{"dataset": "rendered scenes of toy objects such as cars, trees, mugs and chairs", "encoder_kernel_size": 3, "encoder_stem": "single", "text_encoder_fused_qkv": false, "muon_scale": "spectral", "momentum": 0.95, "nesterov": true}
Rows from block 10 of the image encoder of a small contrastive image-text model, named by matrix and row number. Each number is 500 + 50 x the weight over its row's rms, rounded and kept within 0 to 999. All counts start at 0. Numbers have three digits each. After the name is the row's rms in percent of the matrix's.
After each channel's rows are labels from the 100 images, of 14848, where the channel reaches its highest value: "responds to" is what is common among them. Only what is clearly more common there than usual is listed. The data: rendered scenes of toy objects such as cars, trees, mugs and chairs.
# conv: pointwise conv (encoder.blocks.10.conv.weight, 192x192x1x1), inputs 0-191

conv.140 097:442527565370451473522493452492559492544474552465550518516502450473488548504496540443530460457499425497506529587523617497524486461497490468548509469576446593539572450481505439578458512491476499537484403486455494429458466607581518532481463563482531476542492473461444452491555534535554568526579481512516494434461484465588484504424491410473555547538432664497566502485550486494479503525488453557533492438513394498373488582404408512414510515504568456424483499526458513478507556410440517528504449544543521549482454459533467438407419554531566538569467499585436489388421567528488537535
responds to: airplane; largest object: airplane

conv.145 092:581500475418680473466445476472593405438539454511495505618410581557582548517453491529487534439450525550488447447534504498571467560543549458479469518623463474497542396469467604444522542495450509506463455502495400482463470445504486434464488478509566528494474506462461493483557562433508455568408530516509574427488526437555508469547472584418489465508494519436573494459449479503557468526452575496580583480529407473452495567472527522499550462596477509502448537518447430528500485455460470464496433533548492467530517496511498527634470526449572447511488496605548585448440535527479581538
responds to: yellow object; its colour: yellow

conv.59 097:486528596504441506586539547480461564395490419392497408586548419478468470613403466435481520449519463470470410578490452474487529515507498468508467447474523470482522556397585518650465497442432443445525443405488488551447462466534554573511484588510492447498467543420690499510492568483552489561459590581506486450533494541495446526492628577458459464438564509463512496486439535445506491552532457524499532508446483469486420486517482393506456494495494492507559413532475484489499493527506496502443563523585499572480480524437475509540508563509571516403506504491535537474467488450531494536
responds to: barrel; largest object: barrel

conv.110 100:469477501483520488463492462433469422571470492524449452485529469483427435513443442509478549415557439510521518504520433467558594465499503538440537488412416537514451555481421464437455583460517451487512479421556514510525554467495468471550443599400516555547592468537502462580475418547531445493438451467471532474563435480524487529535452498527463510520483524491410478577406481525434539366417442471530476384567527568559466423439507427565449468462422577544516509458573483520468515505543469420458448515463546488501463433500501495449599449474495462448558454551446450629647545511505475531
responds to: white object; its colour: white

conv.139 096:696473567414422554494499531449530523488524512459482516499490518472486610524420568528506485566490402502560500543462510537531618545458471590511464450490577535427473517560481536545474487524481521459480492503500540517374468518462455463497498456468434513430494463455498511472504489581587479560433381636488523460465493501526500443493457512509458528509486509522488489577526465506519488501499611457570558542552593476500469376442476523518518520504490444526515504585591486377544568540481534535466471428454462524448502379472494439509464502447456498461517322469483509490510489436564491456
responds to: boat; truck; largest object: truck

conv.98 093:459461563580528446517522443447531463463450527577452463538585630509497532445469451572528438519520535506438527532463540462456541525475500526535500562437451466558669575502550473458579490478437464449554472562479418504452464548499549422591527492454429425495463481461469598585397557512494445445503497558493410507499504512480450550426474709503575474506490559489500452548505536541456567520507457517560514533459484454502523494495547522456470603511468514434596480443517531536505590521520473509466566617508545417581469521479524512531590479497475477461496492452516445467456541445476478559
responds to: orange object; its colour: orange

conv.68 115:440541500532565427537498478580473506479498491510530529508541471448449480500460507512468539646558472501542488342501515529479530442505515467539470459473492506530490475516498517527430511529490405509451469579441472440504550520510540517496503461478514566501667517465477540503514539375541377351455526466420477553509492527394556450499474501475470533568463561434480461519520389457446445454535527383482531519449518518464511543496487446547490551478473392521432518466522517461503483602496513435726608562534487559483435519523476499409506451540481536497513504507520463488529509471455467519
responds to: purple object; blue object; its colour: purple; its colour: blue

conv.177 093:470585480511506480517505464422506473520565501491483543503536585530522513465561411376532500444467524578468546526530513491555477519543471521473492490484517505444546480460434494652544419472469560515489489470528420437532482548494497466494555439423443507504475559546534473454441582529598501424559516582493532606517433563608478455517444503443436526476436465422484538490561531523507470600479525537468513357392440466503558583428575494545520495424488503431433500607531532539585474486428459494413457518457512567455406470479479446478539508449494502634493435518480449496504453514405460463
responds to: teapot; largest object: teapot; teal object; its colour: teal

conv.171 098:508557544490512499388425560499471581446504609502452459521519576487485374526409452501629478497376558472517484475514496453470541430411513428466510498486538533503531395649550526500468458473599509541529494553554522470499472476518563612480465406579563513442472439522444519512541495515465596491468487528529482437461454510431556480485444651415539447461537497423536503520585561520484519537494550528493486582447525502529506531537449449447530527551564516498494459443490545393494530475424516426545425491452439517487537462491531379486474448531470481488514524439456533538532440552457491519
responds to: yellow object; its colour: yellow

conv.3 101:447486483452569505444547632476483556577501566432499495579577538465433452485466542431536521466523502499505520530519430465508431538451506503483411510486458583515450519551468594443491469576490460457460496533457396477438560484532515449479485429510527507466409463576529613494473563377496535427482461446514454505522478609451362506494507647451540490445503512516494511511510589547460506532427559406454517538476487490455459486489552513454496470643499438495378577457590594474557533516522532478419484480516467510431477446595494560408440502513491450516505540469467452511525459484503499521
responds to: orange object; its colour: orange; tree

conv.103 100:466418670549464519531452454582553574451398462462565494477454417512506479506510506481446471479409486503603628540563431476499537500512512544474467475506513474497434496512442568538553513509477539608474475570518455544490434509516485435518542592469514464427519404463491509503482516451526492528534476489476509500465410474572517540494439489454527546594446466474514476417468464405479522464546499547500422570533579457493488525600495540497447491556425436416421525576572482533509582637509551495439537497552514393521513490576503586533460451519441430494538468545498599470554495460542513416
responds to: pine; largest object: pine

conv.36 099:445589529547458557478486414478445515517403512416452446608470474502533405582353509497518667503445492439439418517582485537564497556515494470529474438444508490448436492594456506430553496440509463465458448501487499504469408504517600504636466482542456457469536463455468533525516612484461452508474511408481509493503458546491471541531650492491489534478413468490497502497534449525486511491559453558580511514540548402516515499436500427539576512500536570530505453509446471422528496503432476448455490486578491429493438429499504497461481467528497397560493514401553601485484491458464491508
responds to: flower; largest object: flower

conv.55 099:460482491560504467415546470514481525495493558568565501492557521534481552467455481534462498449448457473509567536490472487573463573539479481537484534485543567491417408540463540477547596502538462559550468470432527439417504445499511494567520549487495517489416521533522460475444511619476554497489447433452604497537607528528536457580488493432535470305434518493504458484566463497545557394436490475527532506630508531567501568444477509502454534595536489494499538471490487456484507463658410602441534420450607448472592524499432527436507538528443482458443470440429516473516561515535453515
responds to: umbrella; snowman; largest object: umbrella; largest object: snowman

conv.91 104:529515393549515529522532542585475526500504440541479577442444553588440536471550648563611433532590576502489421423530464535430551510506524489399471486411437488566561649559514474513500513445431545565509513487550478469512517463566383458472498533546514557509519528522356558526544450476505509516502495450526535481499497508520531483463473502423603480491607481526426458493526471543477559555468522487489585552467490509572417562411452463509576487518513517471478544495455550509490430498482413484595515481502510530460558464592536343500487489475512533546464511566490452521516456490530562470
responds to: count: two; pine

conv.186 095:452426516551467480473498516554418506494531467416532450543508543513522479508491577516497535431443485507553542573471532551513523548590557461490542495473513512399574434508497444503488494461515488485532594431510532586358500457489520521485578466547549486519528585478481521541531426437526467449572333486509461572422679548473501522470589448561529534487521519616547530557527555523441493415542575529514519525512536468458568512463531574533471481573423499509476594564503499381479547453421542561463596452508474555464472390499414499509492473460476460488478486507436459514554434469546468489
responds to: red object; bottle; black object; its colour: red

conv.50 097:369492434494570485489570488528593390564510493551507584416514487514470488487526356486471488499483441381475450503585418591486494435528569490533456499548508560568510487482520527590504505504557487428529553482524420564498433496430475454468576411462482533543457521497501439414434415443513557513462446477463450546518513491446454432462480460512505532427523500524475416428442466522578537458496475470462524473539521509543543592564553465465426473505590561429462502464569512606492699487493485463455510570474568487472507559484512515479545465477519606550483497479545503481515520423497472503
responds to: table; largest object: table

conv.94 096:596513477463553482447474471438473452564462529427450419485536472560535453484495445517467480531530524578481493478589541472450451479460572521437548431456573523549509417483424449528475529479488448576546544492504478491516493515521549472561513511492501508549470588475485439494515414484497537551421492462495421529425498504472448519484464471515456417483403693427452456498357492401503497514462597446464462531489409424556488476470441485373473483519482542529470421414504542500480428501504506465536567507400538467546435570556541524476512358472447514516526443441576434443568477504479553549
responds to: dog; candle; largest object: dog

conv.175 106:586524516557483519579475450576563438477500533465454480515468403574481381406521378550413529467586533529492474502495428551473479422485527611477547551494503466449507410594486524499506508500511475476575472534490562428393482582452505547444472478582509471557490502465568534534554412521484525463568515496433552409539629490495586519562454507417486464549508445507488560480495480475485501488523492477455443471486389465495469476512419511481475512577531491547495477516616496537576510425502407497532607470491513524565450549406530494547559424500451451436604451518499402472471510470533465471
responds to: ice cream; largest object: ice cream

conv.127 098:531392400505466448535460447660547457580433457441547410561528479500478481540543482502469532481514527500485447540491486468461476507439491565473480514370503390494453502601563479539501493478493470554478458530532473495411529528447514557509487433491481472489486588548434524522555491497545628475499518507414565506503472465522503560492489395532511541585437513556523361460502376468557484526501482480468588436487481459594507456547567617521503613445506543544494541533549488519483586498579458500408559491532448531505513475459516372465487400458476463480465480552483540557573488524493465502
responds to: snowman; largest object: snowman

conv.154 091:498388500453466526502580548550474514500511488485493479447476439476482563520528514512526451507541461482413549524531467492499441455434445538444480546477498488481475400488414463432526491526426417467588527550526490491512517497470549448455556509492550645501565470485489483515533433382418382428575471484592496480470572557437504498473478400507540491432469588581502428553462583483423536618540476521533490483558519448489518584436390535562509604526576472495546528452496489401545487454454468335577516483499494535483522493513431475559494465432582432554484554513500491470513529448542549549
responds to: teal object; its colour: teal

conv.159 100:484489514391454495472483485648501453493532512487502448470525500568530516452412551488552517437471537447515461580565515483514528455528543503497513464514412584513480513434542497533476580513483414535552487434463543542477517555421480491485514504521491530536469468503539453558484401406475591511529382590463415510536509482402597472494526512574421604447512476464522537544482538437467496471504559505443520520483604566514473510465440568443531568688490432526559536586491582458519470530576499555487467447490440429444512457482539506503521481476495537529499464566504528514623516465341479461
responds to: yellow object; its colour: yellow; dog; rocket

conv.105 110:462531477514471516541461502433497473440492474579450505522454513582536515492421438497538521470461477474507602487570537490514415485442471457509467483511514499440453462505562487589534472446507509571485484501456447488636516546514474542496509446411585452460510532410585463530452425365623456436509497545499506457554531432577502475491495473471471525426468449428546531436565493500501501508452465422483474495470518502494463455534428457548620506516624471596491533643465487473445487465504498435486451534498548461476399630450372507577475445427500493590552536473509383440462530518486508474
responds to: teapot; largest object: teapot

conv.16 102:489502448570444518471517459482462357539446535479482464437472539555511413499457454516564476461535451456554620558527554530471489617516578497491508448446544478522524485555431452577437479449525528456519474503470492472461533535583514480505469444521540508447430538445506495511434510475513515434560547512473502519442433516443439559591444523544527551567531505502487480486476514487538456455486481430455432431479596512426499388496472522522458505512391478532486512647433510473446459561497576478514708460546455431449556452530482457435534463485501475483667566489450567482455507515525450545
responds to: candle; boat; largest object: candle

conv.130 095:498471626575491437563547476468620547504475574467593545484618460475531522547565508487464441519587503556503473587409473502489496478558528486547500473487552424507560501465454493576479515512450472461526599518477452437440471440532475572501479433597483480457447544458549520570465557484520491481582491529454555495468503472468565389420458607489503460563444492531522547478428480505603503475545477433578549415476546479455496536479427444481582529477524449468499596580555484463455455527504522443539569563492506371571579470463502494529462434481629493577500456512459517404533477526477458513
responds to: yellow object; its colour: yellow; trophy

conv.92 104:491470514477631473365485471439435560512492459495463493482590461488562542521535536512501561475445530574568543566462496608476580378492523455461430486560527580518593534507509462505538479501482468453518474526434472529455507452473556547488511472529572457490475457567487433481503493394559593460528419458396481465508465532396429476417539517446476511464539540520513472515549490523454430582353541538457535589396567472520521473479425462507489485560466441475546561454561527514559494462479509492425506455475527438398477450508496510664506495505477513546591501531576444548519463485469444500
responds to: brown object; its colour: brown

conv.35 103:541498459457596441425433500507490588508510495451517556466398400473483500479505524481463479486515549504642485606506490475441500454532511467548502529565467554527449434467458523520443477447499433510526523555502382502502484493484466463444508519549467447504491483493514458507513470375501568408460498476503511463544468488474777469512493431515505487445536498402485510564519365440463525432492563589486481562382515491535430549526486495552510541543457416547546524476540580477524461519504504353574449508534536488509588473536515488567538427512504484507532504500439483520493486516517478466
responds to: yellow object; its colour: yellow; green object; its colour: green

conv.133 094:482509574532508600519503580440447491475529478389412465488518518544481504515513449616423508499498498521500487514464515526567506434574483535481507551600477516475495509454543496437518431500434539498557564523455559533527491466552488429500603459491560509533438493495443482480424428443473512488563440483432514486443529455417511516590588615497526412501546601484424461477424451690503513434543472488411499535449501353524552478507428450479567507542539481397528568469516498420508478508583553450523482516498477499541412510460568447503570479467453439529507456470483549524528431561405478483
responds to: brown object; flower

conv.109 098:436466451598641556510516507591492436493473518588530389463482510490485591577435451547524533491466499479565516503487481475513472589508540402420497486527483587530543507493575528511426481539428443481521448486558546585506567491475463426457432430532428527508472611441414474558544485438615483538516495524520465519508481469496461514495515558490429496501490622464502475536433504519513514501498492581509519521503512399400453454499509504491438499505439479507558458529602453502536456501532451566443468494503505497614595417556364504424530469578463461497511448505474407512443453453542592433
responds to: table; airplane; largest object: airplane; largest object: table

conv.83 098:579453509497482442488460521443393528457530513544514534477599488501487425553488574447538479614560542468654530453514518540474540476580487468487472539427471564573536456505479521492530531397484430432573536523452520554537526489456513508502533419529463468486613496509506474503498458428529518402554580501538495523506599496467330486504460503494454451510429451437442517536555534490396516476456445508448487585494490520527532540470503560491570526447563480560527457476439463412502451517550511562488468436590512462497476461541610485572536457562466505551492570474544432548584488547445525646
responds to: purple object; its colour: purple; candle

conv.40 093:603440564469442592472541519476541513391522371553496468548494554486485510573473525467462406481478471563522480498558547529547460578543441458540548471483578465444460446418503557543530507539508460433405460533565517533552582507428552440409443502539448521494508512516566547565496532489564598548435448562459484510535535428500597561507498494491423491521550508553506588432490490504578545506443572478581534506526435516557590553588442516548553506491524587575469556588524436585435488484484390525445539417524474578562517469478497498566439570483461496496448469505459565497517466550563544483
responds to: airplane

conv.75 096:516410526516520384566472601502570479570465505459432426518525492574446453453513474525543494471492365539485472474465491536550501530558543450495448520516488528479488438515503524603468490458522511476514430561490539446435442455465515510509451481547591486517543389504485413505516474485551545459484525528632432500551520418506451461530497532502473514616484451619586457500499583519457528489575534451447515542573546516446527515434485434468471475603594380433412621440487557613467482554508458511546456501471472468550461461513480434451471480483493471491477548503414525419542513374461525506
responds to: teal object; black object; trophy; its colour: teal

conv.136 099:499521289512555515419519492511653394464542598611540564525507461515575476501469440494450500500529485538419535511571533514539498468491465517472425442557597520529578459556494499541494442464544514565511582580511484488542556531525496503466487482461516448536513539449344500471480495468487481510523533464507461440585498484408518453475606469593602481495570488474481509464526493467452392453495443477485507481489431453462604529467519516499567520446525473489412512460518523484487536469454394408515528488513527505430550438502471421450490527476566454505439441459487536430561553590532524491
responds to: count: three; robot

conv.9 091:550448479389544515529494493583515478485520555529570632606462479448386525511501510563570426497588513449501588490488550454536523501532505441535481521395482514502696427455508503524580529503545461501649525508550491417530472465473427526517472451532678516508530621508423437576536501529513497439428596501525524433466523491467502479435453546470490500572447495534459547518468528571436572512497541441509487522506547452484545515563504487522443403580551468497482577510526481459491470432474400491479477534544467528475497509510481509457543488476528433515588525507460508476515500425520460476
responds to: count: three; teal object

conv.132 093:516431569454540404449541424553447478569514471492561442528517480425502617525548463567475523491489454523533421529519497468536457437596452530546524474622464576481491479452528500445438463459539487449487428457443494565611532441561528546466544530513501425596424535586447564476464510429475483421461412514495506486555440560489405505565571494508507485508571529431442561576460481513549474514370540475481519482509506568544492468384444459505468429544531553496508510525479505553531486447506501586375494536478464486581510464423423533593513450434443493493543516478438541460616556445490491511
responds to: red object; its colour: red; chair

conv.111 105:480541531520527452566518491422498538487527491489476519465396605535459467510483480510538517501474485454537502520476525386541459579503593517479516518413529485454516546559472558463471488553536438452469490481420424477475480479493522516458527547498525546479560495557507498525518470386516511469482540444185479515574466509556675474437488666506532492556497523531478412599484410498573519487439511559513497498496494445500478512522467455457545551536517427482550497449526525477471506470480512425478533525501522429453445492549474462411549462508488421506488434532499502509502521582528541525
responds to: yellow object; its colour: yellow

conv.39 098:516465468454516449547499497646524566439493466552569523508494573567517405373482446482532488539503508416587488536558496552508466511500515591466521533399512434512424529432486514473633439448506472468580408528487471502451442553507376461479503561449489515561455548492552478416446482459382481489508426533441534502563476498480466472499469528488532606508481517505476530526581554508524514498503418428471433504524505500579431548479501554473469443549522492540440491556513439495464575431507503554501530500471429531466465496575469388516515461443520471449539382642409434503463473400479510478
responds to: snowman; count: three; largest object: snowman

conv.45 106:493486447421512443431609422503561530488519580492511368522504510437465589580524559484502485459424424492524602484465437519509495535457470429468462486465484423553553365496564530530554479487435552482511494478514492505534524459562513505475704506442497509440502510456526518392528409528513519494582504578523444526505477518550494504531518484460486512490392551495554498657544475514495507404498468514506576540539461479435497494515465467510505480469635526512476464486490479439529549474519539488503466451522509590525459548522502389524486350461470513530549475542575429433507430579490476485
responds to: umbrella; mushroom; largest object: mushroom; largest object: umbrella

conv.96 102:453537449573403471518503483440533456505435571508485487516571566330597489419492518448518450564457475556465472528522409540472428544518573541434480459492445539389434462473458515466514560453465448469554520454494494453489441424536509539453549558471620480455471448532523569478477512529503437459437563451548492441515435602545533434445449479473472564527596511506579425549466540525482561503465470513470490464480470522525557471550451381553559554572457519506605531432521572481561484518441548535493549556509532525478501414525511538491491491476457457436546510399498516521353441517529583516
responds to: pine; duck

conv.54 090:557439468567473514423569502475507536491496579558488406450463490529516561396475440549560464562438576521501496458424497529443504496546505504500485465507419465521488500521519437455529452449492585545494521415491502500539525522460448456479547476386428479488559490536467528433462498487469463459474483534500451501524485539553544541588460444453443519540562533401428504651494488511545544495489455489483564470668458500511565436573485471447413482604571461492570520473532423482541502493500457448422595498478520482490536578528490592521536552632400452452596578469552407506459521515526424545
responds to: umbrella; largest object: umbrella

conv.144 105:504519455469471489506531480528469364491481468398517558525483495467609545509445441566458485495491401432462549454486457468430489440469483504503525527539482595553492519576533427436501546479510490476495528460508498385506465515448492508439540545475454557519417442528539526584459486488510492552576533480559390470462610470497508603489430538526435474547514545427526474505452535558442497566469443514457581551485485633516528655533572511437512578454459496435492509482447498425490533589433457454506527574517530382524498441577462463489510434425530467545610446523472509573414495415463505504
responds to: dog; table

conv.167 095:520489463516583461420462484518502479533530499503471511527437535501453512521435589546402487469587479512542468543613513529460523439390548479477494482455469504461523459514537539497517457512523436580469521479433551427466507425493570393510482624560523603514385499482561506492513592401511498470500507537340458572497462470450472457449438562457534465373468509454435559531489390516438567516399544479425488528484478474517495511552456485527482448474531385539535502469548549552449549402507452481456546489553475447566648543537499447495472414517498511489462516537487458524516518534425446541
responds to: white object; its colour: white

conv.18 085:469407556535452465441466467460493453568593521484555532457595513475548435526585474498380458475470506515550537515452576461547476453419539494551483397543518479539468590489411546496536426505452516479470495511494531450483475434515507475414469519630390461453502480489472453519456463436416542470525533391514441462524553463454476544673553441484462497536440499462485519460595538520430446503510488500567444421553493536421523457612571452504464614484532478491459533522531512406455473465518513450506436459519501461497576437470514482474472484411573486427469460413555488430489539526431498554
responds to: flower; count: three

conv.33 119:366512498506451547509565472512485492549526462523545628454478611401547439498403493546461501527528428482512418458630531496461623475496580510487476581478411582472450501491433513498523484515493514455498471573474439539500580437527542476479481470373533438498485564497514508522456341484522529498628442485513502497535492509509539538497517498516545546564513423526417524559544449505442456525521596480491449410523465495562501575438506519410539501517480459493436483404556459462462485461494498548438548469520484543453477479506442467499580459557451422532430566490626479554530421541479476514
responds to: ladder; largest object: ladder

conv.152 108:518522448481497438397546486491518486495469514483483538424539506588474439508507526535367502488524383545458551541550526377450485413446482525506486462494415428552542503498505487520421485507400521466448523423459583392508531540451497519527451465484545527483446494391470469538553476482510503466461399345436553454420535503512507490608493491471441502626479499508436504467594501507438521432473466561579493558520529525530519560469477452496473473575504434495537515489502380402457505506412487561551420591474464467497480489571490464472456392345521534468510469500468507502491528547489495473
responds to: flower; largest object: flower